config.toml
arch = "dit"
dataset = "simulated grey scan slices of phantoms with and without marks"
conditioning = "class"
cond_dim = 128
targets = ["side"]
logit_normal_time = false
mlp_ratio = 6
head_dim = 64
width = 192
positions = "rope"
beta1 = 0.9
max_precond_dim = 1024
warmup_steps = 410
adamw_weight_decay_other_params = 0.05
Rows from block 4 of a small class-conditioned image flow-matching model, named by matrix and row number. Rows with one number belong to one neuron. Each number is 500 + 50 x the weight over its row's rms, rounded and kept within 0 to 999. All counts start at 0. Numbers have three digits each. After the name is the row's rms in percent of the matrix's.
After each neuron's rows are labels from the 100 images, of 14976 (inputs lightly noised), where the neuron reaches its highest value: "peak on" is the class under the peak; "patch colour" is the nearest of a few named colours to the mean colour under the peak. Only what is clearly more common there than usual is listed. The data: simulated grey scan slices of phantoms with and without marks.
# fc1: MLP up (model.blocks.4.mlp.fc1.weight, 1152x192), inputs 96-191
# fc2: MLP down (model.blocks.4.mlp.fc2.weight, 192x1152, transposed), outputs 96-191

fc1.757 092:471506545579539497506445519463547433505403451509561462529482511602450465567458470555463422473570425499511515565423532494559410513541534440513527510390482435612439550416470429502505409517511568501464527429507556467538456433508450493463519495484482497443508551564532410432524536459557547491
fc2.757 095:511497485469514443439497558494531541506435428523487463528569497572525500521508401500429421491482511607476512428560494487570471499505472583528436402586474475633436603517491438471474476493517534502386476585455535501502526492542515514508496561490584557431529482547501627443500475474432349487
peak on: bone
patch colour: white

fc1.533 110:484542439510498435474460533540533431486505565536436487412555522377474460561504531491440443458549486477460544424487451475588504507526517616569503741487556564514533506490479552483638482484489555534470490511438483530391456439528508481467516456421577467511497582517459475476541521496595567529
fc2.533 113:494507465623526582538559527438484540538503523533493535518402411577514510512567449531508491559442545521502425417625499490493442436433532548488555460519479536520515533419497452448461502537542457531455458510514455494510470468490545491519523429460450449516602550469496619477483667570490470502
peak on: mark
patch colour: grey; white

fc1.593 100:556468437452546432486539529538569489527456466552395372515535452354427406434566519432499519480525518466501501567474512529616467514491541510586528662433508477547484438488485453531524477461516471468383517437485477485517444422465470445471568538445543480502451500540445476528464536513442595467
fc2.593 090:592455519477443539516494472541505469500402466522561407438484427562496571491589440539471417470414446541551503477495510449490402486587474374582470491555547531467488470498523488449494486444548514427420508512522421495518482433635493451522555475388531519504538537497506540582452479529574337500
peak on: soft tissue
patch colour: grey

fc1.62 099:493522417483500428478497530502531508435558457522503490606424492511487604484596550508464629437479491566494504503500471440407498487463537522499471488501474600502549584547497476556571460483511494562551506499508466620470459465502478476578529513560477473487491494511531512512555564455397515512
fc2.62 107:526484470493483562555489500527507424515418509468420470537515435578479578506573591514490477495499378502521530481446452536437451477550527480551539437635481503512525557593532471461520550459436547542461644481477514513581442483490479449493528541560510474568544408601462466540375486540448397454
peak on: lung or cavity; organ
patch colour: grey

fc1.46 101:546426497514469512418521523461545572517515437458484409525489487472439413555462445511542510547599447493591448571466508484478470494479591567515435571579538563426558563482512484550592547481421559522545470433516502398475459410465487470546572526526527509527451546427471492423451557487529580432
fc2.46 091:565501431443511618449486501478496458453407564561559490466544456554479504486553502598505537465497435470535584544498444498487430590481540483521469540589444529421499513485521463464501469494459553495421608484535511427528441444555465473475574510514487527453557393459461480576426420559491423502
peak on: bone
patch colour: white

fc1.82 111:539462526527493507420490506566550567469466441481474515510538491544490551468468590479580420542482561457441487512575532428457487562468520373468455471438449469472547474478559508466505502510483474516403509461481435448544415500458530463526424533510497461498511531549454462537498440451316437462
fc2.82 105:489580505488528450508460478485543555469490527540476561550528487466453560507536447475510473511506525513496510462476473446482471523561528470505373468504528497523523512494436472539496485531517481518451539469455479491525552532465493445542494453518395423424492527509525511462507497533512536470
peak on: soft tissue; lung or cavity
patch colour: grey

fc1.544 103:454557455546485536447394467495495522522527611493535561505419508543432419558472452498473573526513516533509558436503433522455531519421490559552506517505524476526450455385467595398617550496418595448515481498468599460560531579560541487425511514489501500503457431520465434514591572497533580478
fc2.544 102:503513472535490484397467413591505600450467547480508508506512496601562513543518467486479478503530508572540458485503407480439491408543619428505523491490464566489519596458487525446465523535528412488461489481531516432470462401505457413533501468491598510492475421508490544501575537558567475494
peak on: organ; bone
patch colour: grey; white

fc1.707 122:481519452590510463494470504494481520619540483555487496424473451466483469494480487516369497504488552503484591475454506439525469523472563621583532551510535512517537520538453600540482476550452467490472475513481614485524472577445530543429540465498435402463443499462418525556626557492461579464
fc2.707 132:536505472432505540529506493437451550471600476453486513507451513558437483490551479524582503448585570494503445494559470472525540410597571509543598482578533488431510561519466431459513551492513445491386467534452375471491377563500463421547511446473493487510535487488555489544529472598496529475
peak on: mark
patch colour: grey; white

fc1.150 106:531412498559440550492528446563501467593450513429550527434523516424528490549366479548465451382454535516500480507558603429420582482510483527471412509528513539587511509458535515487655557449539591486412545557424519546462503491457486486408510481533456523492475509476483421488475532503517527473
fc2.150 095:470568510488505486466568437493427475458454485519489578552466519612569467525475524548442503376514469468560436461527488535438533475424549507544437466559548585506447509427477398502416440451517494549451463498576522563515488362510530426417491486549507579421607468530521496517572556541414433498
peak on: bone; mark
patch colour: grey

fc1.18 108:491566500535495498488475436559660474546486499520524513499511524514452559562426495485502548573516488489509489448506425525434534497494434487422510444489468534436385493552459446467436502525556561558513532494431458511514514439554553538501518486518399429462521540613495509559580470468495510439
fc2.18 114:507426476490493621447496463491520543483503467581537502547512441527556467558561539467544513423466518563637512512432457523486493444525433585481565544434449438417399503508522589479467472545476460512511493506482467414467474473432421463585551493471628573455615457466507449507481493540514411469
peak on: bone
patch colour: white

fc1.607 098:524532541490506510516578492458444474536524488515471427410490474445425430548481548506509492556571491439629461477546525465435492527531485473485483627565522536531560473408456458464514592439501477532520398517505409435438520421383492509582480497451505574481517454542494511423513572463347477493
fc2.607 107:508552437454498436450495483455492416542451482489517477540530481510445469547460454563506466531488482609534449522528462493503498550467519491455446470539504508434459538451532534575529421479437475547425653573518380530459529480585560557549499475459451550556479571477455409574547410517373589486
peak on: soft tissue
patch colour: grey

fc1.304 127:509456441525452502497533501512547537539442534485502496512523552477531522516504508397560519468511452541431588536571543425524458577551472380480540511417450481433480471459470411495498385487537445535482496417435605463500460481479462446570392491519610470469495503448510491460508500507447542473
fc2.304 125:485531512464510474482520537553527515447553537455491518539479476564522476551453412501442465501536494537523456506481444554547457431584559526429411409410464510489523499495484456467534524467507536500485499467458520467445422518541497512463526546520456443451597535458503546524549517531496499441
peak on: lung or cavity
patch colour: grey

fc1.7 105:514485495485491514520517593391475464435533507520487569608489483464442427553538527491523497537443484461518425577525561456454455466446471440526516316526561524512525498592463463480480592473407597456488555421442510500441513531542596504530433551526529418478484580532529507568489466471421502580
fc2.7 097:544563571378484512524511516450497523505456466546443497652476455605511462564619483525559532437560417464511628471368592505488495394465552438549508541477516472447542487536492546483490517502550572532460426553513522519479497489378495529483457532514442544490421507526430484424474448466486500476
peak on: bone
patch colour: grey

fc1.0 113:482519545500573440467459543520500470556598547464485455499476549518551466475491496481493460488456526538515500501471548519652525591481492424441455471427497479506472558486451447496523484444535462487534509490498428497518449546504524475479482434492563491494409520479559476798466408469464486491
fc2.0 117:519499405569519515593566582545543461501478508526552517516475482542562535422502599493556501462552328446513529473496376527473500504527478549487442544640466561470549469497507470529490534478512462562616591529489531535577536516490498525517494443522383500508362472516474529482480589581529458450
peak on: organ; lung or cavity
patch colour: grey

fc1.597 065:492409507467481507497573354509529539505460517599538363540488448442530602509489450483522507531473484512591533494502476495470480497432412538421560449466395530512546459548546391495472450503565474493527511514485493583535481583419434427518446565497496449580487439440497594529519468516575563506
fc2.597 065:506490550461482547520433475509512490549477547482336529505543464503417573523548454501477437428520574460555494527518558501569545505375454605590534495492465493546483520478471512518552544598497506445583526428459502559480545600598456466453502538474494520513500574505539486557584486516464388550
peak on: lung or cavity
patch colour: black

fc1.174 113:455430554500546607496427526424512488469478508545430502544486444483493638438562464482490507506502496556489558471471515501397427500395527563504503596498476583631562374555547477496491406470526418455523472473514539541522471453493457446448505479517445522506499463515482469604518480408503462515
fc2.174 119:486476494600551520512451494525466574412466436539504500531446478580484383543570497558434522452466337521480511463462477479485491497486541549482564302548342502408456471428559513482531482461503473536484541468499445588450549432501492491457540525519599515449547441511455496514406510541522516413
peak on: lung or cavity; mark
patch colour: black

fc1.599 086:461551458498624459498493417502447381494468484516467535520495475589436523527547637454486530463491548556437502531487519552530448591483439514533541461408416496524459550452435466498442516583505604497492426450508576470527474434602481490470514558554519510582555465484456546647531504460512509479
fc2.599 078:537478468539522559550476672561540597514489510556467444547422521516457545512504504544530505548554571495515420527509510427554448607521463478448503449350521383438534485461513484547405495475505511460553361542497535455523469489376463511528512479484558422530534509510525462440467465504445533583
peak on: bone
patch colour: grey

fc1.56 104:527463559477452510458474499531386480469501402479574518544512479491589513508476551506478480516470473548540469491519474532518449457582580539510482582490552560675533490542478516410375474452524582470556546463520505554487488517401416532514407537451437480467473552461465446387487539452344511462
fc2.56 122:528458490514465566442591559557483428400562498480354536433489536524474516460499557489505496507553512458461489519463455530517409528413476591509456477503411475524445507488474474490541510450491521551488432544437476507499425435469523465548481534533616553410495523466530509550537558480353445457
peak on: soft tissue
patch colour: grey

fc1.634 076:483500487502571451401509497510483503444601542599503529574489481577400405562414445569462552509510470559499493525473408594446475481442514565534571389502434506534403452506451528448467448507494544501552487495597521512600462583623541509520494485519501387543452547492463480477548513474551539482
fc2.634 083:583577460441537458496506402562507565487478470568508437444565462523517556565557607412463543485416497486489464461469512411463560474517517398561576521516415463405478470487524476486462494499599494458494458505466537433470436488422488459523473522460481499526471456500515477432497482496460588572
peak on: bone
patch colour: white

fc1.346 112:534522526576507453504484558478580459576427492537493524443484493509523551533357547545422486574530447548503603520510518503559468499565428450486491630531500566482468558507537453503527462549558491468495569520443510509497481419560492433595529611536521466533541492461514404502490472532502541506
fc2.346 112:515428440490499551500506468496471537451472466427622563599383451590526482557444560520562531456491486524461499581479491473493433436521582557485529466443554493515513494481520588511485462477508502517512477564559518476469559512415494499511490559594512513513602510553482450495433519529461582448
peak on: soft tissue
patch colour: grey

fc1.69 117:549474494489520571504504517464584562553544490461474504536502527532521463485475528487440505548483487517532609575493564503505449550564538548483343418548533473485491500508433520499496522504464607501502559465398575512457445516544488493455396546468365484470467460390488508495502499480543462532
fc2.69 113:539492512473491550478487556544530533475455513484486386436568449502534525512502502482514540450520560444519482555557469489485572531519566375497498658521507518511548512462403500485520459487474420510394442539548515517562484505506427540471561465413571557423475397555513573440559519539497547427
peak on: soft tissue
patch colour: grey

fc1.515 097:475462581511486464459527615504475433422545546541468528524472529497501424538616586521462536479483474540505585459562599460474504499560523493559500448471494484558445461552447503479439413432539496541487480555471524491499420484396535504537594444498554589482485470565583486440507499484399509539
fc2.515 087:533528411468472493454503430570422489503476545477449510537518511550529561474480443633472575521552512565565516546512449451445515554528530480557386545485556502618513548509559450511496523408515461526431541497575369499556529491456470403472543515497474559422536477492505561540471525532379389448
peak on: soft tissue
patch colour: grey

fc1.750 126:545504467540575496562554490533566530459497477491478459459470470513481534548392483484458497409473532533496483554592633493484487556497526499439518622519483527499511360499432474520728550500564524536491456456461466521510514518535570498505473475468488545524514558558449500490500521455543552439
fc2.750 139:549516520430472499481413499564469484457500481531434526486572461511505504477453502466529565503478494489573479545401518529468470497372488496486542515590565463483460444485461547557487472489530528480476413385517550541513456356383520458558522526545502671402530526410482454543431514583542544409
peak on: mark; organ
patch colour: grey

fc1.404 099:472493427476472547504539455466494510454525500538458492587460565491474432576481469514458498536475553478528431488451558488536494457602480532491537511667459446568503458502455464531534616533494572501443594475462515443432484520475486493437503477496429440445463398360498448440446524510443565455
fc2.404 091:570494586488538489386528540484470441469525518486567554425503456582512493491434553504508562476528522544491445519536465536407456520546496461416480613541446601504543556452490451420536486465495492561395588523535544444456382424496474621482537424453577498481525500488496466444525428462434483487
peak on: soft tissue
patch colour: grey

fc1.113 100:458516545477516474496478520538487526422519576500501484527540531410455558495438533450426488541503562505493453472563476502562541593571549450548516526589584517573551538506456493386669503525428446458461487522442458383562470519491514533434468550476485504501508546536555439471491557517344462494
fc2.113 099:475582505556537583510529577564556560476477511399514505593534495461459455523530453526521470536525552480430444439531462504573483448465521615396528484525425528591464485550419488456492455508467458502562480464449558581474435557446540478451526519527370434555548539464503482496577591479494483474
peak on: bone
patch colour: grey; white

fc1.177 095:534436461446483538417495416575588450516530542455557446426466498453405510504480439515537527496545551490432408476486534448427551544455534584513571520502560570401544488527448436521513608453480557499499644497517481462536473434515448533441499528532478578474471476499452459495509538497488525461
fc2.177 087:532532454474465409430526451488532462508467494526488525448542522408437490562570464530502543577472558576591494502500635580529494564474359583472490478414507431489513483503499498515486495457538557546465519465479508497521463425629413503475534523479565514491598583533471534567491470509453485532
peak on: mark; soft tissue
patch colour: grey

fc1.474 092:522452479511498462498506499467435492540470502462397477577503540366450494462476549470543454465507516466482444464565562499545493531484485604509472554495479601490487542413489476499545450507414457455491580539406552475470504463503532486481541510525454366518507608412433472411504497499672564493
fc2.474 067:515515455533459560472526431443447430484480493467530426467383439580382509460533572437537495536483481495555543567488452503512556561457587480579503417579474460557495517441484481487549547477433420517501443486518472497530606486452459429522537502508509427476503471565525490414474391570398608445
peak on: mark
patch colour: grey

fc1.320 106:458550478449498476534525491519547521524583458514488533456478485496519519464523534538508537460499507434385375447509426473497487533447462488539495469645536468564494470458560450491566489506525548433415572523422487496402465434526494515477506518517497500463485493532452590566506539483443462549
fc2.320 107:569538545537532564499501357451533516589542542504563459549515449586504514471539514453551633423526501511476480500503460533528468465567529504533557558512473445471495514467495466528489460492486459458616617436583590403420486449535529437509446512501391602469557413531514478413521529543537442525
peak on: organ
patch colour: grey

fc1.477 119:390478582440560476548532478528487497439506486527535517390521535510495487497485455522479371482436527514494491484486505536461565529489497465505467473520468621433509481468427491583482537432390636567499557467632563489510569485595474506558532501482423510442519434489494506491539531463404504433
fc2.477 109:555477502536481548509469556516480586412480510517416477598467565428496513540559451523462471526498407533547476499525423420471447501464496674471519452360535499597490433461525555446471492502510470491583488448476485471463524541462478444502550495418601564539502563480526496498456426537490500470
peak on: bone
patch colour: grey

fc1.383 115:418494551463480413492521390356443564414536410537534483339546503421526536489512566573468435492485527518450448543421517480548464593429490487522414570511476522583485453548525456449400508527561488532590512507464558406516501486472502504436443490482450441478409535516483427471460432484477495493
fc2.383 130:473519402568526489451495529627467497635499473429539488424561453567475502580546412519510477500531506569602432424539446507471520603402532486431421473484340491544487416513518551516546505501487612519540434524551505482502510463539493534509493493547437545509430535475507536548457560400505631458
peak on: organ; lung or cavity
patch colour: grey

fc1.433 111:458530495517467487496537503540581523461516430507513473395453563498499329470563479451519491437482497458440463467534558495472444466460383474460482494418482570578448453525513504465431461419404731587580553467509566480507521513542476486548498479540463512445460521515468509481507507411443531493
fc2.433 128:527495502474478545531452440538492540567420493454496459484502483531445511537556509509475389554514505562517466513502460455528530510477508578539576589346561495494509496501599461516478565497520529454604522490532463497471398485519431532553497490468628565524518573537537593520374549571518573457
peak on: soft tissue; bone
patch colour: grey

fc1.359 106:481495523443501510472485561573511484492525489492468506481488570488460393514497489593503497502484496543493476523497555588578471545549470570520527452552557479667478470496500532475488545481448556541550541552478475417492436551466518457424559483433500501504464505591461478487489466496534562503
fc2.359 111:555513444470482460388479409466532485441568507490523541515517495606552530523403467548504479478467527521539557489428417510540450445651565554464454456518407483591415565518446455462484389529534503486465542464473466469512384547530419518471512477468487516401535462541492415412564378474499465547
peak on: bone
patch colour: white

fc1.334 068:438435536536546538520556453463426526443515495489545481382472525414484479437444516551548495620426485428452414510447611495565518414409377496497506468493420469513512555492423475551464416497454510444565574435481473364482511464549507533498491591507500440440410529534502534530455543513449488492
fc2.334 064:422561436470497603490463487500457434554457487536496522548535508487533588503578496493555504530527502489495409466588542536568474471501485493560573537488573387446528512539524561445472504549557484566487507514633553453421472462549545472527492588587552503502492571461439475584441419439499464549
peak on: organ
patch colour: grey

fc1.640 102:457501421550508444529427517573433438518516536540432508541564462415515481496374584525515459499535548490537518481479484527560430500525528593487503494396497479571492572506480515460347485510479549527491528474484514499574410416470546422483558450554573520506448549483499482512526489537506523557
fc2.640 122:525506524520461416542514504556459487518576502538411439471510475544506462535366556518473548443530439492482608569477526485516485442522528487603496492562449433482487394505449491438565508446555578499510572610584458501498523547420459471426475542508465523379539462493476511539533625508447583402
peak on: mark; lung or cavity
patch colour: grey

fc1.202 118:498465557413453490442561530548550481533513532519443509584488549561521422551506463480525477575505561528419467518563559542460471591444585552510560516521551531587521471516391452427548482439486488476523521495445436396528428600507505493547517516468557411568469603573503544501511608452481487479
fc2.202 107:566460442417500497545439493567548597469530504487377509526478512630494554466462506414518518526489547507614510395379460545521466490445448490425444466573517518425515516461520530498495444463551413459398427547516536517502387507458479511527483498530480400435582464488489613464511483487419448453
peak on: soft tissue; bone
patch colour: grey

fc1.291 069:377503457517484572549507420423479577591441529552495437500477444473478336467469470446419466483482513460528513477443543460567475539553574517531498426574464567478474576484485527547345428513522509482455439484499480477442438551516438491491475535481524444469477454467441515539513516515517591565
fc2.291 084:432518603491508526441411384514524494535544514451439447401534451516461497488460529357513526528614539477484491571510572524612519499505453442560501553532596460517571451433567451528464538486562497545508493467441545500530535534529594450497466516495534479476566461485538532508475589545520502460
peak on: mark
patch colour: grey

fc1.151 093:459541471556554468456412566545528470552530510485452443413474541530503429522633538546542545538496459495493468472438406538480478631515519527476511647534495601545434519480491466435476350541450530502543505462545430556447415431508541551513557496516451525491443437511512513519607580453529543463
fc2.151 073:485407442478454528539544478440461510448514490480440486579545484566554434605591547582651487537468579551519508536533512474453512525507551575550617549553542437450511553404356498484555549476471454500418420442616483497507532524427417501589525416459534497403493515515517471513456495536436396463
peak on: mark
patch colour: white

fc1.240 090:529495537542506468518419526547427511475468513489477500478470515481523491443582550529480466501441460529545388504557638467522489530457421453559532468421431442466519455457496403531416414447513505471475555464548525482484428437554494571449521486466542558466484536352474526479483487518540557534
fc2.240 093:574466522453463451570504480478432511499610492569577564546546502458455482520481438495519503546524481447575480483440275523439574452566563521512524517472577519442536553532483565527572483495549449484483425480467532493486502388414538542600533425509426522466489541462531470513482512533474455564
peak on: organ
patch colour: grey

fc1.623 116:633496512510535595489417496514415555482587442497506469429451417575535566459412552549482529441573496481574443481577480551492459590500454506560523386511474463465608558499543515538331529493544560479531463508468459418516517546515476470420508551516384544529487451467464499544516551455513561453
fc2.623 139:540500447555486541530566413512467465495539511509535495442450435591529482493517505524389460436574513421522535534556525546490443472444561563474425502370520549456514525499481417464454478434416521502505482554511381566529510426504416506590495463568555585464585481494497445497448488572427468390
peak on: mark
patch colour: grey

fc1.61 121:518506539446534412514585504507506485527556471526477435575515524513550445449511573499500523425515479500460557538418493546554374533518437489461530417561446456580441613539525498453533507493458524478426626497532479465509419519387459387591558522530591536566466558529444549559501529510528525471
fc2.61 112:529470484492509546456497493595483512577407469549585458422550449585470546451419514479529411414478480527551557542565452609495534445496523553417530525467497608454386455552496564511511572535565534474494547423444568450481508416439547581535575506505489458485506497467538562451508446429569410502
peak on: bone
patch colour: white

fc1.64 099:559458376495525489458487513548590506431534516567489535534560565515473540525393517564551585481429522498526487519400446566497455542540494528502506603449530555550433376528424543547469530452497476485467524509522523477598574473496528446459443463422458493513494482502468425550543512520433545519
fc2.64 117:589474557503516396462453470549549501407533527626493523565419483584480538455539447515489542453435514523510433546476478452513473482501452432526545383574371427562496448502454465436418468417582438506541634498590577508524524562610447483529542487526418503511521475512539464584581553535486419446
peak on: soft tissue
patch colour: grey

fc1.528 109:443485443543495535480502503473508481430547532519453550503486499524591444419383466449461510502515487547539393489555497466461530487545425405479480614472390583497514584469408534598468545456505625470550517521456485549584501530457532536491552525506442584412514407396546590466542520467389512524
fc2.528 128:480514463487505492501429489449525550489587498559407539488513477436563530434526479509495455472539448471495491551433468550473482450449455591497473343458508461558492576498549440511450446516522486540555490457457509569458578465571497473522531470503408461449448503439449480459469573416464458448
peak on: soft tissue
patch colour: grey

fc1.598 126:409492455469479504457477514541553504482489454573522556421441531474462474419558536463494516495472518517451553425476550454434536426491503500514486451457527617565449596402495519433428564421562629527482546564489562519474532479535478525440434588557492493454505523492520444600544521463438478505
fc2.598 106:538508533381485554508475449537543552519474511435535445525498456547449494485435549476506482434545693587562479567435461446494536506561557478492532572398499448507538494537557584498511448483570525497350564380573532417426330495482522462486517538474513504529548530468522483511393442519458515503
peak on: organ
patch colour: grey

fc1.107 118:530471483538481512505465535506567554564506453522488472560484481501530571466446461452474474380466514498459591482546557540575504543412524519496492457492458541487448574332433574459533417489501401507512503581497547525471514530504447510433554508499459461568437462522501442621530514506475533485
fc2.107 117:478479419476554491487564485606525518499441518599565508568426537497502457468467525535466456440465359477573481540469404487520451433559515509537591510671385486507503467540526523457535452549477475517439573434467499485527558500469517573464507529518490543406415487549524464525433493438547511476
peak on: lung or cavity
patch colour: grey

fc1.496 116:488510497454484411501558509477437552455577536601439483498522493419405386544411546507537550551442490519481558534412528559561483564544471573565501565544492510509460407491445510515443547539488608450398522556518609532487452460511497495425471523490516437454433465523583393611511488530436561479
fc2.496 131:429513531386489504478625521396450471538556472447561471472501405641417475526475440497513496521544470406521400483455481547503648499479517468554575599496587515403556524479523476570530519442528482454402497552532411540498469542474495485505556456478428442517478529521440464531401508528563488470
peak on: organ
patch colour: grey

fc1.384 119:485447571459474537505535516440452530562406479563514468604496559471476481439515547443461457543555496532520514464478545515426417488493504444532466508559482499542525484498478477634482388492559465540440514471477433503516505496512441475526507477530504397488475553486537450677487403449417543523
fc2.384 138:516453499569534487545443519551415497424446486513492525494401527640511536490515494471517529498492411609570506495485494487490522551489450467442483468495495525441531530521487435497506524480485486468494470624456432439496391487425356600607509538482504404509408510527507501499499688533459676508
peak on: mark; lung or cavity
patch colour: grey

fc1.127 147:485477369587558435488397449452455463495517526572523514352475471469482485495526531555393416427537512516531536475545463500567525547552503632515383590609529576561466499458529509514408403533465468474449470515526498444419432530495520490508596459516425339461574524485518481452516531466569490481
fc2.127 147:496526555506535548486495499335521556579557485552508532540469524577526470485490444474517507578466550533466506569528565498523507591442525550606483401520590523560495569469518469459539569392423512541458488525441420497487504604460494486567502484558595446431533578495494477468478595536384541471
peak on: mark
patch colour: grey

fc1.644 089:584527546596550541504470491518532581478451510497546490353518540500591545401617442534478504513480453518504554512465404508542443561436420553471494615602499510477556495596554463524676584571478494471552461412465466536573559489486487440520539436565449508455495468540488511514550481518566532405
fc2.644 083:494512464506521566411424453486436482460492473468467615474464523476566588518598606517514508548545485427506591513479498473467460472465518490592534518479477557427524443498465572509595471528441466479458438503471580484477475416490589538473559437577478595428479426482495480522497576568498552490
peak on: lung or cavity
patch colour: grey

fc1.24 107:407593540465599447451468527482470434471419542582422454521530549522525445570493546461478504483456533491474521486568450555469491466516471534414444389475478515504496563485491532512339584468456451458412551441516424465515383548501530523609473526527614496473483515517504491498483481585496469518
fc2.24 082:529440527543491472521536559447427446472546485510444440473562562470511487407500472498488465501483432439488478500415501546462538510402481489471469597527606451515525465576522510510410484491517499418367496572458468546503518526543471462536497529454497584506513472412534477516491546444464486358
peak on: lung or cavity
patch colour: grey